From a checkpoint of a small image VAE: decoder norm batchnorm, 11.1 epochs.
Rows from block 2 of the encoder, named by matrix and row number. Rows with one number belong to one neuron. Each number is 128 + 24 x the weight over the matrix's rms, rounded and kept within 0 to 255. All counts start at 0.
# fc1: MLP up (encoder.blocks.2.mlp.fc1.weight, 384x64), inputs 0-63
# fc2: MLP down (encoder.blocks.2.mlp.fc2.weight, 64x384, transposed), outputs 0-63
fc1.153 [133 149 156 127 118 113 135 115 142 126  98 142 134 133 109 139 125 139 111 135 135 138 137 166 162 137 134 143 124 123  97 107 123 138 122 114 114 115 136 129 140 123 140 119 137 128 137 119 119 142 148 156 132 140 132 116 132 123 135 121 113 138 120 123]
fc2.153 [123 138 130 120 114 127 125 134 110 127 130 128 127 108 143 149 121 132 123 127 114 139 138 143 117 126 133 117 141 140 102 127 142 109 124 137 114 137 147 126 128 157 141 133 128 153 135 121 138 129 124 126 122 131 147 116 130 137 134 131 120 120 132 148]
fc1.154 [101 162 140  92  91 114 108 109 143 140 159 105 151 149 118 123 113 150 162 117 141 103 142 154 166 136 107 134 125 149  95 117 156 136 139 136 134 131 125 139 152  85 130 150 161 145 123 119 158  95  97 159 127 114  96 171  94 146  55 141 129 112 133 168]
fc2.154 [127  85 129 152 171 111 126 124  92 131  95 165  83 112 177 113 140 148 106 130 111 119  86 127 123 104 138  84 122 145 185 140 108 127 138 138 136  97 188 128 138 137 130  90  90 115 157  88 117 121 137  86 157 140 184 116 142  47 182 130  95 128 135  85]
fc1.155 [ 82 116 204 196 175  92  66  91 149  99 108 161  95 138 130  86  81 157 142 163 140 118 103 171 148 107  76 145 142 103 146 157 108 116 114 129 115 138  87 114 139 104 125 101 122  74 110 122 121 186 144 146 133 169 138 156 140 134  73 168  97 134 116 104]
fc2.155 [190 176  70 111  73 137 115 199  92 140  80 145 119 156 130 151 132 170 118 140  98 137 162  98 168 191 169  89 120 119  93 115 137 178 107 168 147 144 168 170 153 169 206 139 163 181 156 123 171  98  30 140 136  79 166 109 109 155  76 140 155 149 175 148]
fc1.156 [111 113 117 149  97 152  93 101  99 146  94 104 143 135 169 122 111 140 138 112 110 105 160  79 113 127 115 141 128 144 123  92 120 105  92 152 125 139 116  90 156 152 111  95 130 109  95 124 127 101 148 133 105 112 106 121 103 121 131 103 139 182 136 102]
fc2.156 [115 118 126 144 157  68 156 174 121 149 145 126 138 111 109  90 136 125 108 143 104 176 124 161 103 118 134  94 117 124 118 110 180 165 166 140 184 143 107 166 152 133  98 146 110 122  95 100 122 109  88 123 154 168 159 133 112 125 147 156 136 149 145 133]
fc1.157 [166 133 122  98 104 115 130  99 113 143 131 116 151 126 111 120 108 184 126 128 118 111 133 114 131 146 111 136 110 129 145 100 120 110 176 118 144 144 127 111 109 144 120 131 112 122 112 133 144 104 125 130 148 122 121 146 118 104 140 141  80 156 137 133]
fc2.157 [111 181 146 137  91 131 170 154 122 113  78 124 146 134 123 160  97 117 106 141 121 116 109 110 140 122 100 132 123 130  77 139 156 122 117 127 138 104 120  89 127 148 132 144 108 128 156 114 194  65 133 122 132 133 124 129 135 147 131 144 118 132  92 153]
fc1.158 [150 131 130 118 111 121 115 146 135 101 120 140 125 108 155 115 153 159  94 113 107 119 131 110 161  94 137 147 147 110 119 156 137  91  80 132 100  80 102 171 139 137 127 112 102 114 128 121 183 138 149 129 119 139 158 142  91 163 136  96 110 123 118 134]
fc2.158 [ 93 124 105 123 136 123 101  74 152 134 132 138 127 122 101 137 131 140 139 112 138 144 144 153 123 136 124 116 111 157 120 146 110 144 149 121 124 133 120  96 125 116 137 107 143 123 140 149 134 112 127 172 114 131 109 120 190 122 158 145 139 124 148 165]
fc1.159 [130 123 123 116 120 143 150 131 134 116 134 140 120 149 119 104 130 122 125 135 113 115 119 139 141 115 129 134 120 133 124 122 120 131  98 140 138 124 133 148 143 132 115 128 114 123 127 114 125 115 132 132 135 121 148 129 137 151 134  93 142 127 109 123]
fc2.159 [129 125 128 141 148 127 122 120 133 130 137 122 109 104 109  86 112 130 140 119 132 111 131 113 148 129 138 120 129 120 135 125 133 126 115  83 132 139 152 135 158 142 101 118 142 136 109 130 129 157 136 122 108 113 101 124 126 155 142 142 153 108 139 128]
fc1.160 [177 113 165 130 101 144 117  98  62 168  89 107 136 134 147  80  90 150 118 155 129  63 157  91 133 123 121 139 151 165 158  82 153 143 124 162 104 189 103 141 127 146 129 150 120  80  71 132 115 143 154  75 106 112 166 164 119  92 154  91  96 148 138  91]
fc2.160 [ 75 161  85 140 140  89 134 164 113 146 146  93 138 127 115 122 169 111 160 115 124 149 104 131 120 100 128 113 119 144  75 132 148 160 172 154 198 119 100 146 129 137 100 157 135 165 137 130 103 106 108 158 154 170 127 136 123 139 137 130 166 116 127 146]
fc1.161 [146 157 128 121 132 146 138 134 124 108 119 123 136 115 129 131 104 133 131 129 123 140 129 123 160 125 132 123 126 121 133 106 133 145 117 117 133 132 130 148 137 131 118 140 137 126 128 131 127 131 130 132 138 115 125 132 117 118 127 105 125 107 113 128]
fc2.161 [101 133 143 128 129 136 117 133 127 133 135 117 106 136 130 119 123 125 131 125 137 146 122 149 129 130 131 128 131 118 135 130 127 115 131 134 137 110 141 133 138 138 135 128 111 135 141 121 117 118 100 138 113 125 138 128 147 119 133 133 127 140 129 135]
fc1.162 [138 174 102 115 153 146 120 109 128  88 103 141 122 149 152 139 126 149 134 136 112 128 131 117 131 147  99 121 126 120 141 120 111 112 141 123 108 114 118 123 147 180  77 123 125 115 120 126 114 166 154 112 124  96 132 141 129  81 103 126 101 148 120 160]
fc2.162 [136 116 150 128  99 134 135 179 163 143 154 112 157 137 131 101 130 156  92 125 117 153 170 100 132 155 155 146 138 126 118 135 131 114 174 154 111 100 159 151 107  99 128 122 125 149 101 134 176 132 122 132 101 161 125 125 130  96 123 138 153 143  96 132]
fc1.163 [133 119 136 133 104 140 136 131 132 115 116 110 125 135 125 132 128 119 140 136 126 135 127 121 128 129 121 130 125 129 140 116 123 126 126 135 128 127 132 130 137 125 140 128 124 122 124 132 130 116 136 123 135 134 131 103 142 125 111 127 133 118 122 130]
fc2.163 [122 139 106 129 115 118 119 133 123 151 126 127 123 124 112 103 134 110 124  96 123 129 146 134 118 135 105 108 113 130 116 123 121 136 143 140 110 153 134 153 116 119 124 114 141 128 143 132 134 129 118 142 129 137 152 129 139 125 135 124 130 147 128 126]
fc1.164 [140 133 135 108 134 135 123 126 140 133 119 131 123 133 126 111 118 130 136 123 112 139 133 132 142 126 136 137 115 129 123 110 121 126 109 125 123 147 126 124 133 118 133 112 128 134 126 121 135 123 128 128 128 116 118 131 131 137 130 124 135 132 128 130]
fc2.164 [128 121 132 119 100 114 139 129 102 137 138 111 143 136 139 141 135 120 121 154 118 129 120 119 132 134 137 119 107 109 111 114 131 148 117 127 145 119 118 134 137 111 138 128 120 139 133 144 134 137 116 130 136 130 145 121 129 126 123 113 118 128 132 161]
fc1.165 [ 66 106 104 124  87 130 130 145 126 152 131  91  91 177  94 150 106 163 136 163 108 138 127 150 151 101 144 105 129 114 171  61 165 139 156 122 157 115 140 162 113 104 111 174  80  87 129 111 127 144 150 135 113 111  82  93 133 169 135 106 104  97 123 123]
fc2.165 [113 169 126 112 171 127 147 146 102 122 105 129 125  97 158 144 107 140  97 105 146 139 161  85 102 165  85 121  49  96 128 108  92 130 146  63  98 162 113  99 181 151  87 118 118 150 133  91 202  88 125 127 105 138 156  98 132 100 114 153 194 154 106 145]
fc1.166 [129 141 122 117 139 130 118 120 124 122 133 119 123 134 130 120 126 126 130 134 110 133 127 140 140 118 134 132 122 121 139 122 131 130 127 117 135 154 125 124 124 133 126 140 144 125 126 129 138 138 139 125 123 133 128 128 129 122 129 131 126 121 140 133]
fc2.166 [145 121 122 128 110 121 137 113 124 132 102 131 130 122 118 137 128 135 149 115 137 104 124 142 134 141 127 117 110 143 117 119 124 128 107 117 130 133 137 151 135 152 112 143 134 130 128 118 135 120 126 133 110 113 123 120 152 153 118 137 148 110 140 129]
fc1.167 [145 133 110 103 131 126 166  93 129 143 114 149 125 161  91 143 136 118 123 138 148 127 130 133 128 106 130 173 146 164 153 123 126 148 107 153 129 121 121 196 114 134 116 156 143 153 104 153 144 140  79 156 154 140 174 103 178 112  98  95 116 145 128 169]
fc2.167 [139 121  95 108 150 117 129 135 139 132  81  72  90  68 178 141 166 129 140 126 144 132 120 162  73 102  71 100 132 149 123 133 122 149 156 127 145 157 120 162 131 147  86 119 130 129  55 149 106 103 170 118 137 165 127  79 124 142 177 153 164 117 138 131]
fc1.168 [128 141 136 113 124 133 136 131 132 129 139 138 118 135 130 130 115 122 128 123 128 119 120 116 146 143 138 124 133 132 133 114 134 127 125 126 129 124 129 108 130 130 123 120 125 129 118 124 121 127 138 140 136 134 130 130 133 122 129 129 137 125 123 127]
fc2.168 [123 118 104 124 134 109 121 132 136 110 146 135 146 148 114 136 126 129 142 138 111 122 136 132 126 116 137 133 140 116 133 154 141 128 133 136 152 110 127 105 134 107 133 124 112 123 118 108 142 122 121 135 107 128 126 127 104 116 125 127 147 125 103 133]
fc1.169 [130 145 143 130 120 114 139 125 132 136  56 108  96 101 149 140 189 154 109 143 154 159 161 163  79 148 110 167 148 100 147 146 160 127 128  91 115 103 210 117 153  72 131 116 109  71 179 182 103 125 160 164 113 144 191 129 121 119 158  82 118 143 119  55]
fc2.169 [129 113 129 124 162 101 128 124 140 139 161  79 149 100 110 126  97 135 154 111 124 101  99 107 107  85 139 118 101 156 165 112  68 105 113 104 153 119  92  83 146 138 100 142 105 184 117  93 158 111 136 131 127 153  69 108  94 113 147 168  86 132  98 105]
fc1.170 [108 149 128 140 126 145 162 167  93  99 131 121 178 209 105 151 135 160 165 133  91 134  93 136 174  90 128 121 157 127 124 122  67 126 114 147 141 141 105 181 128 148 121 116 164 141 151 148 148 149 151 118 158 115 126 172  95 187 103 102  76 119 121 207]
fc2.170 [126 123 148 129 155 115  93  98 175 148 138 154 139 113  90 120 115 115 115 118 159 126 163 150 147 137 173 140 150 126  98 120 131 120 167 124 116 127  84  99 131 130  84 177 158 116 107 146 122 113 159 130 109 129  89 151 161  58 150 110 171 109 103 136]
fc1.171 [131 138 127 117 125 130 123 128 125 120 127 129 122 131 124 117 125 113 118 124 108 133 130 132 144 125 126 143 120 129 129 119 109 118 123 132 133 130 140 134 139 126 116 122 140 127 125 134 127 125 138 130 133 131 123 141 143 137 124 109 140 137 134 127]
fc2.171 [141 134 130 125 135 137 126 136 125 132 114 114 127 137 139 138 121 127 145 138 134 128 128 128 139 131 138 130 141 123 123 128 132 130 117 115 128 132 134 135 114 149 118 109 118 122 121 123 118 129 107 123 118 121 131 125 127 132 132 124 141 126 115 118]
fc1.172 [134 131 138 133 118 131 120 126 129 122 125 131 116 130 130 123 131 124 123 127 124 135 118 129 135 131 122 133 125 127 125 125 134 131 126 131 119 123 133 136 116 131 124 132 129 133 124 131 132 131 126 128 143 126 112 124 142 133 131 120 135 130 129 122]
fc2.172 [134 136 121 120 118 138 151 125 119 126 133 125 133 121 114 124 144 139 125 136 126 124 148 124 123 127 124 129 113 141 120 131 119 155 121 140 117 129 105 138 130 124 135 129 135 127 130 130 135 140 142 134 127 130 122 130 124 130 122 123 125 126 132 123]
fc1.173 [125 132 127 133 112 128 130 144 134 120 129 132 122 134 120 127 128 130 132 133 130 124 136 112 131 127 123 130 115 122 128 110 130 123 125 129 112 135 127 136 138 128 136 134 125 126 123 122 104 120 134 138 144 118 137 118 149 123 134 125 135 145 122 142]
fc2.173 [109 169 127 115 133 181 126 161 138 132 114 143 127 162  97 130 148 139 148 108 141 132 144 134 122 120 142 126 128 101 145 100 106  90 137 136 166 112 124 109 151 121 129 125 121 135 119 136 124 121 119  90 143 150 127 124 133 123 133 137 132 104 118 103]
fc1.174 [143 155 145 140 158 187 100 102 158 133 129 151 101 133 132 127 151 135  90 125 125 160 128 111 183 137  85 202 135 150 136 144 190 103 137 163 127  74 134 141 123 116 134  93 118 112 112 159 136 131 131 105 123  84 123 160 158 141 118 124 116 140  99 154]
fc2.174 [113 147 137 162  66 129 140 202  98 105 141  62 170 141 133 147 121 138 168 114 154  97 129 131 100 109 123  94 127 142 128 159  98 108 123  98 134 144 120 114 115 115 186 136 135 127 178 100 112 142 149 146 139 155  89  87 106 117 142 131 156 117 139  44]
fc1.175 [ 49 205 162 192  89  52 173 172 112 113 110 122 108 117 149 147 147  97  73 157 109 129 129 128 144 200 173  75 112 207 131 138 111 101 134  83  70  80  63 158 133 106 113 180  79 159 135 159 138 143  63  95 121 140 111 100 218 107 176 198 164 179 106 131]
fc2.175 [208 129  93 111 132 169 125 148 130 142 137 110 153 161 136 125 144 121 139 139 167 109 110 177 173 108  90 181 143 160  97  81 155 141 116 110 148 130 158  88  97 171 175 155 118 148 144 124 106 137 161 190 145 200 128 165  80 108 106 139  64  97 130 144]
fc1.176 [142 140 135 148 128 143 113 128 117 100 112 122 126 122 133 138 131 126 103 136 131 143 140 131 138 121 123 128 136 120 103 132 134 115 111 136 121 141 141 149 131 125 146 114 166 125 129 126 130 123 142 140 150 141 135 127 109 146 147 136 133 135 125 104]
fc2.176 [133 123 109 102 128 125 106 144 139 140 173 130 132 114 138 102 137 100  92 129 122 108 121 145 121 149 132 148 140 123 132 114 120 115 114 100 136 147 140  93 129 134 138 119 110 157 134 129 120 150 148 140 139 136 136 138 119 103 142 127 123 136 142 116]
fc1.177 [ 73 164 171 134  86  75 130 162 181 146 169 115 108 145 226 112 132 105  84 146 147 145 115 147 151 137 161  94  74 120 162 129 156 149 163  95 115 108 192 145 172 152 109 101 119 154 125 113 163 137 124 146  95  98 109 119 152 228 126 172 158  89 127 156]
fc2.177 [129  12 156  69 168 148 152  96  85  89 178 182 146 117 127 110 131 193 201 101 123 120 186 114  72 111 147 206 160  69 147 137 130 129 149 171 134 131 121 137 150 141 144 157 195  94 107  96 149  94 142 114 129 121 121 190  80 170 137 130 133 164 119 177]
fc1.178 [ 84 150 144 143  96 148 145 169  97 128  98 127 151 168 135 143 106 141 148 118 120 109  98 145 139 131 104 140 169 105 147 145  89 101 123 115 119 119 165 111 108 136 127  46 184  99 144 112  77 147 197  87 139 139 167 157  94 141 131 145  29  39 129  96]
fc2.178 [172 124 160 140 145 169 113 154 148  79 155  86 149 112  93 131 118 143 133 107 146 120 127 130 120 121 151 168 103 115  96 133  94 122 117 115 170 117 102 100 107 100 149 140 147 131 161 143 143 105  97 166 118  83  83 115 170 107  62 107 145 150  95 130]
fc1.179 [107 156 163 139  87 141 198 125 142 170  96  95  88  86 115  96 126 167  97 135  83 112 133 112 116 107 122 123 189 118  54 107 129 153 130 154 154 118 170 154 101 103 185 136 109  84 102 106 108 130  84 170 130 142  97 140 195 119 116 117 134 105 110 105]
fc2.179 [129  73 114  93 120 131 129 112  94 136 191 151 147 159 137  95 117  63 161 112 122  92  86 155 184 135 133 153 149 151 124 114 117 125 134 144 131  90 117  90 144 169 144 154 128 112 158  82 117 116 136 122 176 149 111 107  85 140 171 112  87 158 149 112]
fc1.180 [109 153 138 120 109 129 142 111 203 129 140  91 136 143 110 111 133 134 146 128 144  87  85 171 175 132 108 114  78  73 195  96 155 168  94 130 159 159 155 119 148 122 130 177 185 137 112  91 151 131  40 121 153  82 139 107  76  98 105 172 133  60 109 140]
fc2.180 [185 186 155  70  98 178  86 137 105 150 125 122  89 165 133 170 109 109 114 142 124 100 150 117  88 152  91 138 135 145 127 126 111 167 114 143 106 149  90 126 115 119 104 135  86 102 150 185 177  98 153 140  56  97  74 102 155 193 110 166 153 107 115 123]
fc1.181 [123 138 110 132 115 144 137 141 130 116 134 129 114 128 124 126 145 138 126 126 118 143 126 124 155 137 129 138 125 128 115 122 112 127 123 121 134 128 120 130 144 136 128 121 151 110 131 126 115 138 129 126 136 125 130 137 138 124 138 122 143 123 129 117]
fc2.181 [134 134 128 128 138 117 135 132 153 122 120 118 143 149 152 116 129 136 119 147 125 134 118 120 136 126 131 128 122 119 113 128 144 121 138 133 113 136 142 120 114 139 118 114 134 114 128 128 116 137 128 140 128 127 144 119 128 125 140 121 129 130 118 139]
fc1.182 [ 89 117 116 152 102  89 156  71  96 193 139 134 150 155  96 110 130  98 148 142 115 126  87  97 150  97 147 124 135 142 165 121 125 153 124 138 112 205 121 106 122 127 121 123 134 119 102 113 128 135 113 102 144 134 133  82  87 135 171 155 149 101 104 122]
fc2.182 [116 110 117 120 156 133 102 144 170 142 163 134  94 126 124 140 128 110 107 168 134 132 144 146  96 114 149 129 103 149 114 127 173 118  97 138 170 138 100 161 162 156 124 144  74 117 101 164 151  82 108 172 110 119  85 116 146 149 140 132 161 139 143 137]
fc1.183 [135 135 148 121 121 126 120 111 124 127 128 122 114 122 138 120 126 127 125 133 116 133 118 138 139 108 106 139 135 124 134 128 120 118 135 136 141 117 122 155 124 144 147 134 147 150 130 123 144 140 133 118 148 143 138 128 136 115 133 137 137 115 130 133]
fc2.183 [127 128 128  98 124 128 113 137 127 121 152 130 106 117 142 102 118 116 159 119 128 109 134 120 112 131 133 154 119 123 124 132 148 152 133 136 141 102 116 140 127 160 134 108 126 124 132 113 141 104 119 110 153 100 129 119 129 137 135 144 146 128 121 124]
fc1.184 [ 78 115 112 127 113 137 169  88 150 149 127 171 106 104  92 114 168  84 124  89 139  94 132 133 143 112 121 128 216 159 124 141 134 105 105 115 135 139 151 139 108  86 105 128 102 101 122 128 163  64 129 117 135 156 100 184 111 156 165 103 126 105 142 122]
fc2.184 [159 137 149 131 143  89 138 149 110 128 133 147 175 179 154 103  84 137 136 139 140 155  92  83 145 163 131 128 110 113  93 124 124 120 169 161 109 126 144 115 148 112  78 109 175 180 135 124 130 198 169 102 117 124 128  87 105 107  86 179  81 131 141  75]
fc1.185 [141 116 100 151 102 147 128 160 106 104 132  93 127 124 121  96 138 131  98 138 143 113 140 169 134 127 176 114 165 139 153 137 117 152 140  77 121 104 138 163 153  58 182 182 175  86  92 147 151 119 165 143  78 133 179 116 100 100 140 121 101 119  59  96]
fc2.185 [119  75 179 176 156 125 120 128 160 168 129 145 121 119 129 140 134 131 157 123 141 138 119 101 108 134  89 161 118 139 128 148 146 102 126 175 147 149 129 114 114 141  84 104 102 154 172 121 134 131 138 111 163 144  87 121 144 155 126 145 127 115 166 129]
fc1.186 [131 136 137 114 140 120 133 116 138 128 119 124 133 131 119 125 140 112 123 139 108 127 109 124 127 118 134 143 120 133 120 119 128 125 123 127 118 133 136 124 137 124 118 119 143 134 119 128 134 115 127 132 133 117 106 135 140 137 130 137 131 135 131 125]
fc2.186 [108 138 115 116 132 119 126 145 103 108 137 130 136 127 136 149 123 152 120 155 120 157 128 112 132 148 152 136 131 142 117 104 127 134 135 118 105 137 123 122 113 132 134 101 127 128 123 119 158 125 118 130 151 113 117 123 139 140 136 142 116 121 127 125]
fc1.187 [137 143 123 151 100 134 124 137 121 109 132 128 126 129 111 121 139 127 127 132 111 128 129 135 137 118 117 132 119 128 139 122 125 112 111 136 116 137 138 132 131 112 122 146 126 139 119 120 123 121 127 137 140 133 123 124 132 120 136 123 129 135 122 125]
fc2.187 [122 155 127 135 147 146 149 104 123  94 146 118 123 109 126 129 124 112 141 116 122 117 113 145 131 159 121 143 123 123 134 148  99 136 143 108 152 127 142 105  99 144 139 120 135 123 137 125 144 125 132 137 102 150  69 124 128 111  98 114 129 131  96 166]
fc1.188 [148 150 122 143 118 164  95 118  79 130  95 130 104 156 163 181 112 174 104 143 182 141 123 102 172 159 137 132 117 171 123  77  78 154 121 110 119 138 105  85 146 131 131 168  94 104 139 124 141 179 181 120 134 141 127 158 140 170 190  92 120 150 115 104]
fc2.188 [100 109 174 117 125 108 147  95 125 127 145 164 168 120 106 131  93 139 110 111 135  87 144 158 140 110 121 128 133 124 129 152 123  91 122  91 135 149 135  86 130 133  88 141 126 164 136  95 118 106 153 131 127 126  68 122 175 149 122 154 158 136 112 144]
fc1.189 [112  84 116 176 143 135 108 127  96 104  89 141 129 134 124 156 154 138 111 153 126 104 123 121 103  66  92 143 113 137  97  65  60 139 144 124 106 160 127 136 113 132  85  69 146 127 136 162 146 165 175 103 140 165  94 166 151 156 157 145 109 157 170  91]
fc2.189 [128 124 125 123  77 150 107 131 126 163 147 174 178 162 110 135  73 160 107  83 155 134 176 148 211 175 159 121 151 130  87 175 157 113 101 168 114 111  91 153 125 115 150 180 137 148 137 100 154 124 135 122 105  72 114 111 128 138  90 104 191  99 135 211]
fc1.190 [127 166 140 141 141 133 145 106 140 128 136 134 150 141 140 146 169 121 111 124 134  97 129 116 129 142 122 154 116 175 123 109 126 140 147 149 157 185 154 154 149 147 143 142 147 153 147 125 139 120 138 171 148 119 127 132 113 155 129 145 139 173 146 131]
fc2.190 [108 158  94 174 133 134 106 110 105 128 110 122 144 127 111 160  95 130 185 115 109 140 107  90 126 138 133 167 132 141 133 173 146 152 133  89 185 128 115 178  91 110 140 112 131 106 106 137 165 127 127 103 149 137 148 106 127 133 149 141 102 133 131 122]
fc1.191 [133 138 135 125  99 127 130 130 137 119 129 124 126 115 141 126 131 120 142 129 106 122 140 122 142 130 133 155 127 137 142 115 128 131 118 142 125 140 124 136 121 140 120 142 131 124 143 135 138 125 120 131 128 140 123 129 106 109 117 119 131 124 128 123]
fc2.191 [154 149 120 135 127 121 123 126 125 126 151 129 137 132 114 140 134 116 144 151 125 139 133 125 130 121 131 104 126 139 115 130 134 118 111 115 138 124 123 136 126 135 127 115 116 112 124 123 132 123 125 121 136 119 114 138 150 138 131 142 136 115 119 127]
fc1.192 [163  95  92  75 122 142 172 116 169 143 145  70 164 162 126 129 113 108 184 156 154 134  91 117  95 111 124 186  79 168 150 101 124 155 122  71  99 179  93 124 188 122  64 152 130 176  86 106 136 101 146 138 117 119 164 141 144 120 124 117 218 170 110  84]
fc2.192 [102 163 144 147 102 133  75  91 137 137 130 149 145 100 121 121 146  95  84 112  86 105 168 161 104  96 152 152 154 108 156 148 112  92 100 183 153  84 139  93  87 106 102 120 138  95 150 162 150 130 103 173  75 153 163 118 172 105 165  97  54 103 104 169]
fc1.193 [102 162 103 136 123 128  80 107 148 135 114 112 126 134 145 136 107 134 129 111  67 131 115 106 116 125  76 128 113 118 131 107 133 141 156 113 139 145 116 126 143 154 129 120 123 117 128 124 183 116 138 129 133 128 129 144 153 129 115  63 111 133 120 157]
fc2.193 [ 96 114 135 123 113  52 119 129 118 107 101 119 148 134 132 134 128  66 115 111 138 155  69 127 146 160 155 121 122  91 118 101 127 148  99 100 144 135 147 138 120 144 140  74 147 163 148 130 150  80  77 122  64 108 139 107 149 151 108 159 173 108 131 158]
fc1.194 [103 117 125 105  89 170 130 125 100 103 134  61 156 148 167 154 123 112 163 159 102 132 151 134 108 111 121 108 116 129 135 104 109 153 144  93 143 162 110 117 132 201  72 116 145 107 122 137  76 144 172 102 141 111 129 127 151  90 133 156 128 114 123 133]
fc2.194 [107 143 155 141 125  97 165 192 111 113  94 147 135 117 130 128  97 129  99 137 154 130 118  64  94 113 158 156 147 114 117 132 148 135 151 154 148 136 152 122 143 104 148 125 135 156 118  83 163 140  62 101 169 151 108  98  67 134 124 125 145 157 134 112]
fc1.195 [115 135 135 119  88 131 145 127 131 149 118 136 130 113 121 142 127 128 114 115 130 137 136 135 137 123 136 146 110 139 120 110 118 130 119 125 136 145 130 138 144 136 119 123 130 129 134 139 116 111 137 122 121 127  87 125 127 127 134 127 135 129 131 125]
fc2.195 [131 148 128 121 119 143 119 115 116 100 101 138 120 120 145 118 110 116 144 129 149 115 151 130 135 137 141 131 131 128 140 136 125 121 112 115 149 138 140 122 115 144 129 119 120 105 135 126 124 122 134 145 132 117 117 114 129 123 128 124 132 137 147 117]
fc1.196 [128 138 125 127 124 143 130 125 123 137 110 132 121 120 132 138 132 141 134 124 130 131 128 132 131 115 118 144 122 120 144 108 126 124 108 117 119 132 125 137 140 135 127 137 134 130 121 130 123 117 122 137 140 145 123 117 134 142 134 107 126 126 125 127]
fc2.196 [136 119 120 123 115 147 117 131 135 149 131 116 152 127 132 138 139 145 120 141 128 115 125 127 127 120 145 126 119 131 130 128 133 118 144 124 135 129 119 130 118 125 119 138 146 120 121 113 130 140 137 122 132 129 121 148 141 128 116 130 122 119 123 117]
fc1.197 [147 115 102 111 118 109 155 128 141 146 134 124 136 113 106 128 114 145 127 102 116 146 126 120 149 136 137 140 129 108 105 113 126 106 149 119 131 110 117 161 118 133 139  91 123 125 131 127 153 133 147 133 128 141 136 123 124 117 123 144 105 131 159 127]
fc2.197 [123 178  97 148 132 156 165 131 131 119 114 137 111 133 109 115  96 143 123 108 135 109  94 118 108 133  93 113 119 136 169 123 141 144 109 120 114  88 120 149 126 111 132 156 106 138 123 169 171 115 112 129 119 109 137 139 144 114 161 133 147 172 111 160]
fc1.198 [153 106  98 125 121 166 129 140 104  92  89 105 190 139 113 146 149 139 131 137 109 140 109 150 142 115 108 139 135 151 132 151  91 119 102 137 174 147  85 166 119 155 141  86 147  90 116 108 122 143 185 118 134 156 138 145 110 147 140 133 106 132 128 156]
fc2.198 [123 170 102 112 132 107 135  90 137 174 128 150 104 120 169 120  89 120 137 122 151 139 152 148 118 122 100 135 112 146  93 109 184 127 130 108 124 123  89 123 135 105 109 175 133 159 100 151 150 105 105 144 141 161 109 156 157 117 144 138 117 102 154 178]
fc1.199 [134  92 144 140 122 135 138  98  65 109 131  66 146 117 159 188 163  74  85 143  95 181 177 118 184 124 100 145 183 167 134 172  98 110 179 127 100 197 111 151 180  95 180 188 146  90 124  87  81  93 103 130  90 169 120 115 166 103 107 138 106 152 146  82]
fc2.199 [100  69 109 161 154 132 122 148 165 149 138 122  99 124  93  84 103 149 153 144  94 119 100 134  68 136 149 151  85 128 131 145  77 177  80 142 166 117 118 113  56  81  93 116 126 128 158 163 106 113 166 125 150  79 119 112 155 120 192 127 181 108 107 128]
fc1.200 [129 132 128 120 121 133 132 114 136 129 116 123 121 123 133 125 126 126 124 137 128 134 124 134 132 124 119 127 124 126 127 128 129 127 136 130 137 128 129 123 130 129 118 128 127 123 126 132 128 133 137 135 123 125 120 112 123 130 134 120 134 113 116 130]
fc2.200 [124 136 128 136 119 126 122 125 137 133 134 107 116 112 121 119 120 136 131 125 122 110 145 125 140 143 130 140 130 137 125 113 143 121 124 129 115 123 154 145 125 127 134 110 139 138 111 146 115 116 125 131 122 130 120 127 126 150 138 130 132 131 143 130]
fc1.201 [127 138 123 131 130 149 143 131 133 113 123 143 126 119 133 118 127 128 139 137 113 120 142 138 142 117 139 136 123 130 129 124 117 130 126 129 120 136 140 115 144 119 120 124 137 119 109 131 112 122 131 133 130 138 123 139 129 133 142 111 131 124 119 114]
fc2.201 [131 145 118 130 137 138 140 161 104 132 108 135 139 134 118 119 125 126 134 126 139 142 140 122 128 122 138 142 126 124 125 119 121 128 122 120 120 116 136 129 123 122 124 112 132 126 122 133 139 123 115 133 143 109 139 119 121 135 130 125 132 112 126 135]
fc1.202 [133 148 117 132 104 125 131 119 115 121 129 154 140 103 107 114 115 143 100 123 134 121 120 153 152 131 138 116 157 152 117 131 115 113 125 141 108 124 125 132 125 126 134 141 108 116 135 105 147 110 116 119 123 139 128 123 116 133 102 146 143 126 124  99]
fc2.202 [ 87 155 108 102 127 122 155 135 121 177 121 124 153 123 116 140 113 144 186 138 127 143 118 108 136 118 135 130 131  84 144 109 161 141 131  96 143 147 122 110 105 169 106 116 139 122 140  89 157 120 115 136 140 148 127 130 119 135 174 116  83 173  98 157]
fc1.203 [133 141 124 134 108 140 129 124 124 127 120 128 131 140 123 116 118 130 122 133 118 119 126 129 136 114 135 143 118 122 140 125 124 118 123 122 124 138 132 121 127 126 134 126 145 144 115 128 128 125 134 134 140 134 114 130 137 129 130 120 145 130 122 123]
fc2.203 [120 129 138 119 112 117 116 127 128 114 138 124 121 126 125 134 128 125 133 151 127 125 130 128 131 108 139 130 128 125 140 110 132 135 130 115 121 142 126 138 132 134 131 128 117 130 122 138 120 130 125 120 128 139 113 145 119 135 140 132 135 125 139 113]
fc1.204 [132 124 138 123 110 141 136 126 119 121 139 128 126 120 117 142 155 117 116 131 103 130 117 132 141 121 118 146 126 121 127  99 130 133 131 138 105 154 132 112 122 128 125 128 129 127 117 130 114 124 114 132 134 147 127 137 127 119 132 119 134 125 148 110]
fc2.204 [132 123 129 130 132 133 125 124 121 120 122 128 125 113 125 128 131 118 146 134 135 136 119 126 129 131 127 124 129 133 119 123 130 123 119 118 128 119 125 139 136 131 139 133 129 118 136 135 128 125 117 125 134 131 125 139 130 136 120 124 110 132 137 135]
fc1.205 [157 153 121  78 124 132 152 116 147 108 138 117 132 126 146 117  75 160  93 103 146 160 103 135 167 146 130 116 129 131  98  88 104 145 148 113 124  93 128 152 138 132 138 117 112 110 119 144 140 140 133 139 120 114 141 128 155 125 145 181 121 133 132 139]
fc2.205 [151 169 120 118 126 141 124 103 133 109 139 143 103 132 162 147 145 141 140 159 137 128 133 105 136 104 139 119 130 113 175 169 141 126 147 126 113 114 136 133  72 101 137 149 118 143 131 131 145  95  93 154  96 103 133 134 116  87 124 115  85 174 160 126]